config.toml
model = "segmentation model"
dataset = "simulated stained blood smears"
train_examples = 195000
image_size = 64
crop_scale_min = 1
horizontal_flip = true
translate = 0.06
num_classes = 5
output_stride = 8
arch = "repvgg"
norm = "batchnorm"
hidden_act = "gelu"
depths = [5, 5, 5]
kernel_size = 3
stem = "deep"
widths = [64, 128, 256]
init = "xavier_uniform"
optimizer = "soap"
beta2 = 0.99
learning_rate = 0.0031
beta1 = 0.95
shampoo_beta = 0.99
eps = 1e-08
precondition_frequency = 32
max_precond_dim = 1024
merge_dims = false
one_sided = false
adamw_lr_other_params = 0.0029
max_grad_norm = 1.0
max_steps = 7600
batch_size = 64
epochs = 2.5
lr_schedule = "cosine"
final_lr_fraction = 0.1
warmup_steps = 380
weight_decay = 0.09
adamw_weight_decay_other_params = 0.05
Rows from block 2 of a small segmentation model, named by matrix and row number. Rows with one number belong to one channel. Each number is 128 + 24 x the weight over its row's rms, rounded and kept within 0 to 255. All counts start at 0. Numbers have three digits each.
After each channel's rows are labels from the 100 images, of 14976, where the channel reaches its highest value: "colour at peak" is the nearest of a few named colours to the mean colour under the peak. Only what is clearly more common there than usual is listed. The data: simulated stained blood smears.
# c3: 3x3 conv (model.blocks.2.c3.weight, 64x64x3x3, each kernel summed), inputs 0-63
# c1: pointwise conv (model.blocks.2.c1.weight, 64x64x1x1), inputs 0-63

c3.1:147088145088090141125112096088131160106108154121143073100072079150168122106105130099106129116137169119135133112098117120106109129096163150124132131143148141149126128115093160103123141130112136
c1.1:147080176093100125114113115161138168101111157159122086146054129136113106118148113101106139102152138099138154111132140164114118119114129126131166125138153130112156094126125155121093148112122157
colour at peak: purple

c3.24:115140112147068167085151181169122151154117121118123105142138107095191104096126134100152157135124106125128102085092103115124113137128143151097124152128143095137130131158128142123105146106126150
c1.24:149143086123090178137139137125099132138133150114114184118123173123139118061100119109107130106138132138100093122109081122106120107158108153164159166152135113112122146144115153107101142135146106
colour at peak: grey

c3.4:114120130156116089138138156144129139119117114119107157129186133116105123092175151150110108116097106115161140115163120123089159159074079132117170137093127110096106147128118091141101121136123150
c1.4:114136132111101154163162134132110121111106166157127080126109164133095122142152127135091128086110109083131119136167138129093181112099087104122159117100079115118095104143129132132143103151110123
colour at peak: pink

c3.43:099080154089161137100141131087143113120101103091133132125125094125124090171159168147100124088121145127111179114160131124162100155129125117097170149103096125144116142117104152106129135137118119
c1.43:104125184154113149120146140116160151103118180134121151135106113120118143123118101123090085139102095116103139161100115152101142150056135138125106140086138116133109155114104140145099105102100111
colour at peak: pink

c3.59:064111144134157085148143131127130147081141136119133123099144116094118109121162131155091122124121099153153164108109060121150125117126086095141157128079101092140138118115116106128142134112114129
c1.59:139159167149089114108115143160143101137120122109123129117106101122115131136126107148134134129134120152138183168124110076098094134104095113128160112078135121113083125172103101142087097093143117
colour at peak: white

c3.34:117143118113117124115136161146110140159082129129140122107145101126135136109101164113171109104127094107096159159133148165089138107142119107178151125136081108136122068119092097131102114109088126
c1.34:140156091128161050098166145127110123121103143125127124169133129155104139101131125116101099132150153126115136118137146132122106131095097069138179107107151116121146126072145102145099122117125123
colour at peak: grey

c3.37:097149144098119135124172149116115120134131178121143137118102145104143116114090121156159154096101166166175118142115095126102121137133107103114076128121116120126094120114093159135123077110173146
c1.37:149130112087149072125206132128126163132161142152142136155131125112119139138121099142158164130117165126191105109096112147121155115126096102086131127126120151122099143101120137137116107117160119
colour at peak: grey

c3.33:143114122115120148106212122099137134140120102125143096132137117122112120129093117146089127124131134031136125120122104132121140123097164135146108153121102100099126182148132130111121153131114111
c1.33:103089154157131122144115172093119112131102175163139094101112142151131091113146121142122103101126158069117164150123132131110116199125114113101137129126114106136134129099094104138108167124120127
colour at peak: white

c3.2:119128059128096149129146102123110140116160125091162088135134104125124093158118127135121157164150139135132122093130124125188098109143142125092160119097125164143122145104126166154111111112077130
c1.2:123131064100121145110124107131161129148120139153089084120113077113119101140113115153121140114124103111106129147151133125142170125164134152135120139087128186119090156082163144108104161124122134
colour at peak: brown; purple

c3.19:128122150166131141122094165115118074146144129128116129151106156112127132139092139152158163119140159064161116142169133144152113121092167117088123141144098119148098136155136122174121102112161120
c1.19:094114116125140116157108167130095100164123164130123149151078159120133112130141168150108117090117105125109102107129120157140112108122116086096110130156103093100116154120150123179180117105133102
colour at peak: grey

c3.55:087082158109134156158127125142139100134145120139121094138094151106100109122098125167111086078091148129064129147154120124157104160150132113156136112148152108132139122145140151134118077143119129
c1.55:092104148082167166147067143156115097123114120148111130134130108131120110132136118161150113077107100129068130119149092117101140138154129092125134146147113155157139111105155134163112092120115121
colour at peak: pink

c3.31:123085177141135136139136094124117110127100120115089135155114159147139076101150142118130102120081119128142122095084123144164116149121111142153091100139099143140118126165132083081134155156126095
c1.31:111105139166135117128159092144107172110119146107121142142116091148143124111150108147134120132059078139158119114192129138112129128150126125125120083163082104144124136130136107112117161168106138
colour at peak: grey

c3.7:119103121100162165073110093102163128126108133129109140169140115147123058142099106136106119111135127136134138085098104091090130136123105143099152122133134129111148139152120164136104123103170093
c1.7:100150146116145096102081114122144105128099146141109117111124091140133142097158123125130098150109164151090154128152076178096131131107159123135153146121093131152134125097100099121120104180153100
colour at peak: purple

c3.38:098127155138116095102108134165119093075111098098115100132133132114138174145092148168087125117116125132142137090093065129126115151108122113145105124132140107140110139116118099076122129137121170
c1.38:119106150129102124092132130156090137105100114120163090112126105120122146138073154121109106126112104109109074105110097080117146121132175140126111130118155111151142166144118104089132146186132128
colour at peak: white

c3.52:164131126114149112102150132135160136101129142104136117113084108164103127117153093137112160114153135122074124139172137148109074165162150100113123097134148152085080126143113123109134131141117084
c1.52:126127142123155141143134141131145129098153136147158110073111129109083180119129136147120127149142107118088094150139145136142098075146114105129083136160127120086092148123126130083152126165101088
colour at peak: pink

c3.9:143145111065131165127161099103135137142158147134124079099104134128140087128113128129100134112121117154149096112083076144126096112134169129143122130139152117115073141148094149129088131159133115
c1.9:123080141107077113168119107095146145158152169141141114135113153110149137135113125144109147157111138142143098110117065076108109083124167133160141116114154116128121141118115167140104166129132136
colour at peak: grey

c3.51:108128130109097137114121139119115116126092122104138118119119182100102119147109143106129131086105131140162160134178120145126082138123148089129105148108096052138108134167142088132117107169110130
c1.51:133127147148079126112133139154121108115107114172124122094120150167097107101119119143163123116139152151120127098118145121126123100113158111112055175146118079133063113130129115132139137120153163
colour at peak: pink

c3.50:140108096088155124123169092093138123127151123116163091109131091124130130162147103149103159058134135142127152106121127094143105098152156142130156111117109098143111149104111162134109101162123098
c1.50:141124104137127158126141092093139117091126151126169148094111121134132108143133148104095149073142122113149111109132145103150122128111159133132179145096054133137109138099113162140113123188130126
colour at peak: grey

c3.58:061109150123135149119127148091091126096110098141172119126119154123155130129150078113123140112108118151190096131129160113151159123132129142119147125128113162130142163164120168084107108137118140
c1.58:075134148120153100118120149111081078125085104139113115111131123130129147091133084133164111136104146105158084182147130101100125088101118127109096110134117114144118145140144113098095112117135153
colour at peak: pink

c3.56:110120131147114125110113090146152124131168124130071157122136136093123101076134149124107151104120102112073094129097136165177109105113149110148115111116117123170098131101112093118116124135156093
c1.56:104127160137137116129105108121150150126129145104098114165156103116135118121116127122117131061108165133110132131131161149154174106135114109128121079097083096128135140088093087147111152148111078
colour at peak: purple

c3.36:107094182128157157121167102087084139148127136132148094129132118114114093118133090146120160128103121112126115089118061080116129134123125146156141145118134112103115092121107135114151088134163128
c1.36:122135138161170143138154127100103127174129140127145146123144110130110128126132087112159139104108113124103112115162057093076145146141092172144166133135135130121141113092096133117175104130148128
colour at peak: pink

c3.60:146163162114127106114060106123115098127153167139106159141123126141133157098104111123151053126136121098135119148108141148095151125138115127117106108140164141120109155145150135138113116175106083
c1.60:155145131072121111119055149153129111128118103104118111119133119155151149088097103136098085112130137125141124144118102145141124096109153092135100101091166117140108102093132091122093144147105133
colour at peak: purple

c3.35:147148122122103132120093157122147125130157155149142115142158139129106147117099156060130099109148086179136090147083125126117119083142132113102100104079157129125155148147116099133128135169123136
c1.35:143108126146110137121100128129132100169111106134133113126128117159113164127098133138126063112142098161127076152123140137116119064127107110128106114063159130087131140092141101147106100135114108
colour at peak: white

c3.44:145112155133111107155124120136177139112141121129138142151166098151079106107097148131096090086121171115071109123143149152152127114125110107107136135145097161134140156130129079093150163134136149
c1.44:115108167165109136150116127159111116095133150107134139123132087199095109114122132151129114133144140123094139119167180153121155157124086149126150109130130162130147130137137099087150176151104114
colour at peak: purple

c3.49:096152138113101139112115119102114105135119101102108093089087142095158117118108098124111120150126135152182108108118095111111105094146117135168136139133146052101157133175141121119132136144135103
c1.49:142163114086090119127126131158122067146083116159099079103103115098129127120118125088118106129126118114151114105143116107106088105099093132132137135080147099142119118151140088150124122100139093
colour at peak: pink

c3.42:122141144113134126099121093180159141120144114121144117137125128137130148102141122132141101160158127144145069098119085103119190114135091122164135114122153152136101120114112067096118172156123134
c1.42:152120126122156138128112140112117138130137120099099119119094106071142131099144082101146121113170117153145122172153124143126155096091130124147087112129105117113139113148091124130157133215118136
colour at peak: pink

c3.32:136123153115145122139128132151098139144145113140079105158164035153153127147130141132115133117140108164113147126165118128091137110139097101110118122113146092115109155074134145109108087115143133
c1.32:130133166105158135134135113120129158147120110126103134133135060145161129135113152136096134155154074158136131131146105153076124124152132124101137145120143098121133149069168171105118094099140152
colour at peak: grey

c3.6:118109115141132128153149143146088105127122084106133110123150128118158141156150141185135140126113120126143113116162118089156153119125114119097129103090151087062142092126123129134136066092138098
c1.6:130119131156135097062150124112107059132152111110150183125130111130150144126151158184112111135109147142142102131111149097134130094150112117119146108071154102131140149125137140155114110130108110
colour at peak: grey

c3.62:125124127081111161120128153146114089128115148133116078097086093132180142153110094128129130158084121139155106124110101106115114151139112125147112109161156082101140135156124155136099116168135093
c1.62:160153139109104151087159130125082138133114123105133102098081119104155146130112104103112123153098146134141105112121115131087093121110114133162103147152146096103138109139105123123107079145071084
colour at peak: grey

c3.5:147131096122108086135078167139129104133100128127126106103075121136171136178151135118161112142146126123144087149113111099115146106128170095119108137118100144097160103153140142139098125122178111
c1.5:170110136187138086127105132149119112099128081122133135085106128122163144141176119146142150165176127128135110168109111137142126141110157122140140128141109123097167109145152116125115108163168167
colour at peak: pink

c3.0:096145113127090144066131110115121149157103156117119105120078155133128112099103108086143159175157112123110093124094088116109125115123125110108164098126153134144124125161112146108124135155122082
c1.0:078156121131109107097117123099133136149169147136131104102127144131135096104145084085161138113148110110160144097106127094117116124142145091133138113149140121144127107143081123098092171108116068
colour at peak: grey

c3.18:093081139120149113145137086105129118113160149124155139122102113112077102124154142138123114152113143142160127160135151127139121166109120105117134167105129176160123117129166106156187115085097110
c1.18:097093107122105131147116102096110114093105167111128117103133091101131126140102114132115112115115112145119151178086083143151149130099118167091106167093099119127106105101102089117146114109094128
colour at peak: pink

c3.63:119103124153136121115117149142116117137126130117120130157198132138105119154150139150132097135144110103157149129131117107131169156133105134172145123188138089069135075156142114171137123103162119
c1.63:112139164140105132077147153176125107130073147115127137141152148134132102105147128158102105100126132095159170108162099097106136144103105115148133123152114123102119075157138117151111119138163089
colour at peak: pink

c3.53:134097163140119121138193129122143115136121124140145126137142125151123148107142138133125120089134101102250143125089166124142124148144117121125144165135156133111118126121112115125113143151134106
c1.53:148123142173137104125181125122145087135144098151107124135160141138137167110128127149100111107147112144215130104124157135153128135125143087121149117138149132103050139111122123122124126126142115
colour at peak: pink

c3.46:120066150133133149153164097141117139120142145144158116157147123121078097093133127131111144095108125108109138110112143141126162113151107114083107114051099169113129154095125121124134099128118115
c1.46:117109109098125142116150130134151142144139122126151110111153171123112142143165122134105132118147139089102125082171128137144075162084113103066120132096080134112106123144125152159123102154166151
colour at peak: grey

c3.26:102109163090142110098152108127083110123124109152128121108083129124134174099117077142140128150143122133116097142119082140084102150127078134119176090103164147106128142089128133124132135131112133
c1.26:140107118142140121106126073138116107148115120129138102079080119126150134133105054132098105146130091123124116107124113151101098137104114129136150162081140122075148124085125134095099145138115141
colour at peak: white

c3.29:164122161122147143127152124115132134152169141146110109100087134128174121147111125103090133143141113130118106149139130107145088101125136115124127087169124054140109141175123130144108078130173121
c1.29:124098172102125138103113157109086105130153120130128096105080129127181123114117164145092069101117136120121126156120138080155109107105111137149119111161180106124118111138139103136102105115145119
colour at peak: brown; grey

c3.57:131155086056136119111113075105143179118118131147105133112112119114135100134140133103119158146137128145062137136115103153100124106136111133117137102130150146173109135112110133095081140103120101
c1.57:134105107097095111114117113113152108132157103110127158114113145120144089149170147107106113085151132109077135122098103131113106118117076092131111104085145123139107133102127075120095092095122115
colour at peak: grey; purple

c3.47:151166164104143138169147104118054104134103158128100143120123138157108095114116140107144128138112101140129136134078136110118089077118145100137109156140137159127142092132117126118092159093113119
c1.47:154151095174144141147175115140124083147130139116119145109083120109122152105113106126122119115138121102125142116144078124114092130093140125110065146139133147080142134183087129132125119100130157
colour at peak: pink

c3.22:137121081154125118146117110131116098158101127133098127137122142126052102119155126156151093123128117118200150140111114160134087153098163112139130152139096099121130130087136092130099132120140130
c1.22:143115122179153144112168149126157130124144114149132124124154131112086153124133108096112094104147167142201148125105132166151140149115093106144105104121083113096112116096093121144118155114129152
colour at peak: grey

c3.12:122126134127148127151190082120150131078093117098101166130125114149120136116138170170075160097124127119087165101127135089107123146102124132129118145092146114150124152109106139129154153126135109
c1.12:094084150152114138161113110132140115065090114106134161143136120126127139106097156142106140080123143132083148107129166136155104105110148155102075127108141104122127150114151141113165123153146098
colour at peak: grey; brown

c3.48:108114127139114124128088164111075101125151137129107142110167157116123120141109118164170112161140149101127083101097114087130160088129140137127152090159109135105100093123116150170146115131166130
c1.48:123119112152111136102102143102094110152179144150123128092092181099123150154129112124143120117148163096122106131162118083142155116134116146152123069127138141120113141182137141120141111132165084
colour at peak: grey

c3.23:091122147114138127120119144098099156144113108151125131128144115118081063135098102088140132113103134079123133136121115162120102051114123110155124124121133085120088148117133116136105145156127167
c1.23:088147132099119133128100127098143129131120108125148136171153127152119069089125100120119109106118124134093145132125107129135088069137085093106097147085140150110109188151127114112110129140101138
colour at peak: pink

c3.45:113161129136133144112106114100096114147097127158129174128076088144128122128140160130123115140134132139179108133128100123120128123104114087091158097130161131111136115065100097141110162183140134
c1.45:145152119099144160083106104149153128096095110125127162102095080146117135128157096115113106145137159163120060127122130077116135137101120085093119107115151114101137106093137144139107128122133126
colour at peak: purple

c3.11:152148099109103152072150079120121134097123119144137164092069098135134101103148103078126080155143150123117128136158124120111110116129137153144131110129154122139141104124109172128127166159135103
c1.11:115093121086106123106116080136103056103107113126128142091073085107124109078162084133160104122121145101106156101128118125117113143139135173160119127139133147143121128134128124122117145129116123
colour at peak: purple

c3.41:135129140158134152112112107131148120111131146088131132083148128107183148079117131119080176102122093117125101112107154112136117114095130144117079128097113110116105112146101116092148118179143161
c1.41:132099136120159122142120112110124096129130168084122127087104158107124143078108166147109157124144143115149179128119186098140075126148158085127126103099111101118134137131122118120129128174151123
colour at peak: grey

c3.30:147157080152110147110142147131119153145090104109109136128103113093186142120138139173125088094101145136141120135138147148114130101102135115107116143169167141147126176105140175140106172137130125
c1.30:101119108131092112126144139157151132142099118147139114152104128147105117185099128101129104076137148122146117164100162114122164143087146152109125192145141118161114163105155156130141133115154097
colour at peak: grey

c3.25:136174189121150120124116093086114091143090131131126077123101106145147147136076137119132114125095160145133123101124123114126127104172135122117121159182124110147079126144153138122136092126142144
c1.25:151141155113156160120114112136117076164099150121125145113099129130127155132056105135107128121110151119103118086140156126122097144111136155143114138177121121116115146134135130175126066092094133
colour at peak: pink

c3.8:111096134116083103123086146117127114124123119151082125108154136150164105132133121077138060111144122125144125139148108133107134142100118091098146073104153146121099137101129109143107142184129117
c1.8:111164147100125125160123110100141124139140081166165089104121116137124069126118105136114087124095142140114082121125138152141170099116101121134149124093130143107151134124172103153121157168112095
colour at peak: purple

c3.39:172120123082107131101094157120146132134153133123122159106129162151163190104118101127137097114130178096155087114112116100115136132120136110090117122142143146130106179152104139136114142143139085
c1.39:123091154128156109130091127155131155149118154139112116141172194115151156121148152136166081107096162099132119098122128094113144146132148110103130122176149112151147178125128155134119154102129123
colour at peak: grey

c3.13:117086159117157169139125089134126116112130124140124106115130068140162142132144102161099123095104155122136114128140072132118111140131110100109117149119114105076157123072108128133164105154164143
c1.13:109098155091136149119146124113115114147096091120127115125143067124140167132126131126130128147092158129115128102123100082088113117112113129100127157096116118073093102082138124121168096111163143
colour at peak: grey

c3.16:080151118160118147136136123144109129141134145109034118155131099133117108118100106108110117126165091093123136091157138117153146101130087163106137135127139082158119109116110151141135124150112114
c1.16:124084099134113176141109117108125127115130182085063107152132141127153125120143112096132106130111098097096098084177095124127123172118128128096132115154143140136104126146123108115122112127156103
colour at peak: grey

c3.14:141093136104157161121142112119106171129154085148172131116141123162101132142128143166118130117151104095135129111142110145146142069096147131138140125129130146115081124082107165074122101106127159
c1.14:107071119118133102132161092163116148120125075104114142111125115134119102159128116103082173099122142100161146109140182107130121131111113121151154124146127158117115130094123151098110072116145138
colour at peak: grey

c3.54:133154151137109122116127152129118080102122111129146114160125122169107108115151127160112082145136137110110143133127182167082159197104133099120117122125123141120121099144139125135116160135066098
c1.54:153154157123113137118094147133113116101132120117128102112142094174126123141138106177112075151124109149095156131120120172115123187165138126147153113153120105094130075130131132103108167096112118
colour at peak: pink

c3.15:109131164159160144141107123129099106106126102073117102118155128107105115112131120162108140138106089122149127147129136142122095158126151135170135142157133090147104163109161138138126075153061138
c1.15:112180134124118081126136098151100103086085151088117100159126104155109125128136119129107112121105128120134091126158118101105136116128101120153123119101124152126064176140148129129124095099125081
colour at peak: pink

c3.17:107157106133144112164139120133127173130107154132119094121143190110100121121137112127140160114101115120162122072122073132131149120141115140162129138078091130096126112066138102130139125138102145
c1.17:153122140089107129134127134169131139160143116111133055085137138102123107138141112114118079120136138143148126109122081132153136121124167110133149094080128140113092083075144125150101138153119122
colour at peak: purple

c3.20:100121183088163127109135095137070076132113132151125125123139120142089140107110124129102104104126096105105115154149083117102121134138092118114150086103097141091125097130153111140152097134142135
c1.20:110101169099147157101110139137120059104067149129136133107089072150120134146127120141103115085147118118119103104156095110090112115110111128113153147113110126118134103101131112152139114110151147
colour at peak: pink

c3.28:168146099141118137106142113101137162116121091134134172146175113136115149119144152110103127156138128154114115143115137119124182117093167120160135132139079136172165087147148137115138165144083107
c1.28:101123135110143158105179123128124168143108105146119153179122127140131140119100164109073112143121146143126139084135142126121119142102164106094109155134085142115116116134120136143155147152116050
colour at peak: grey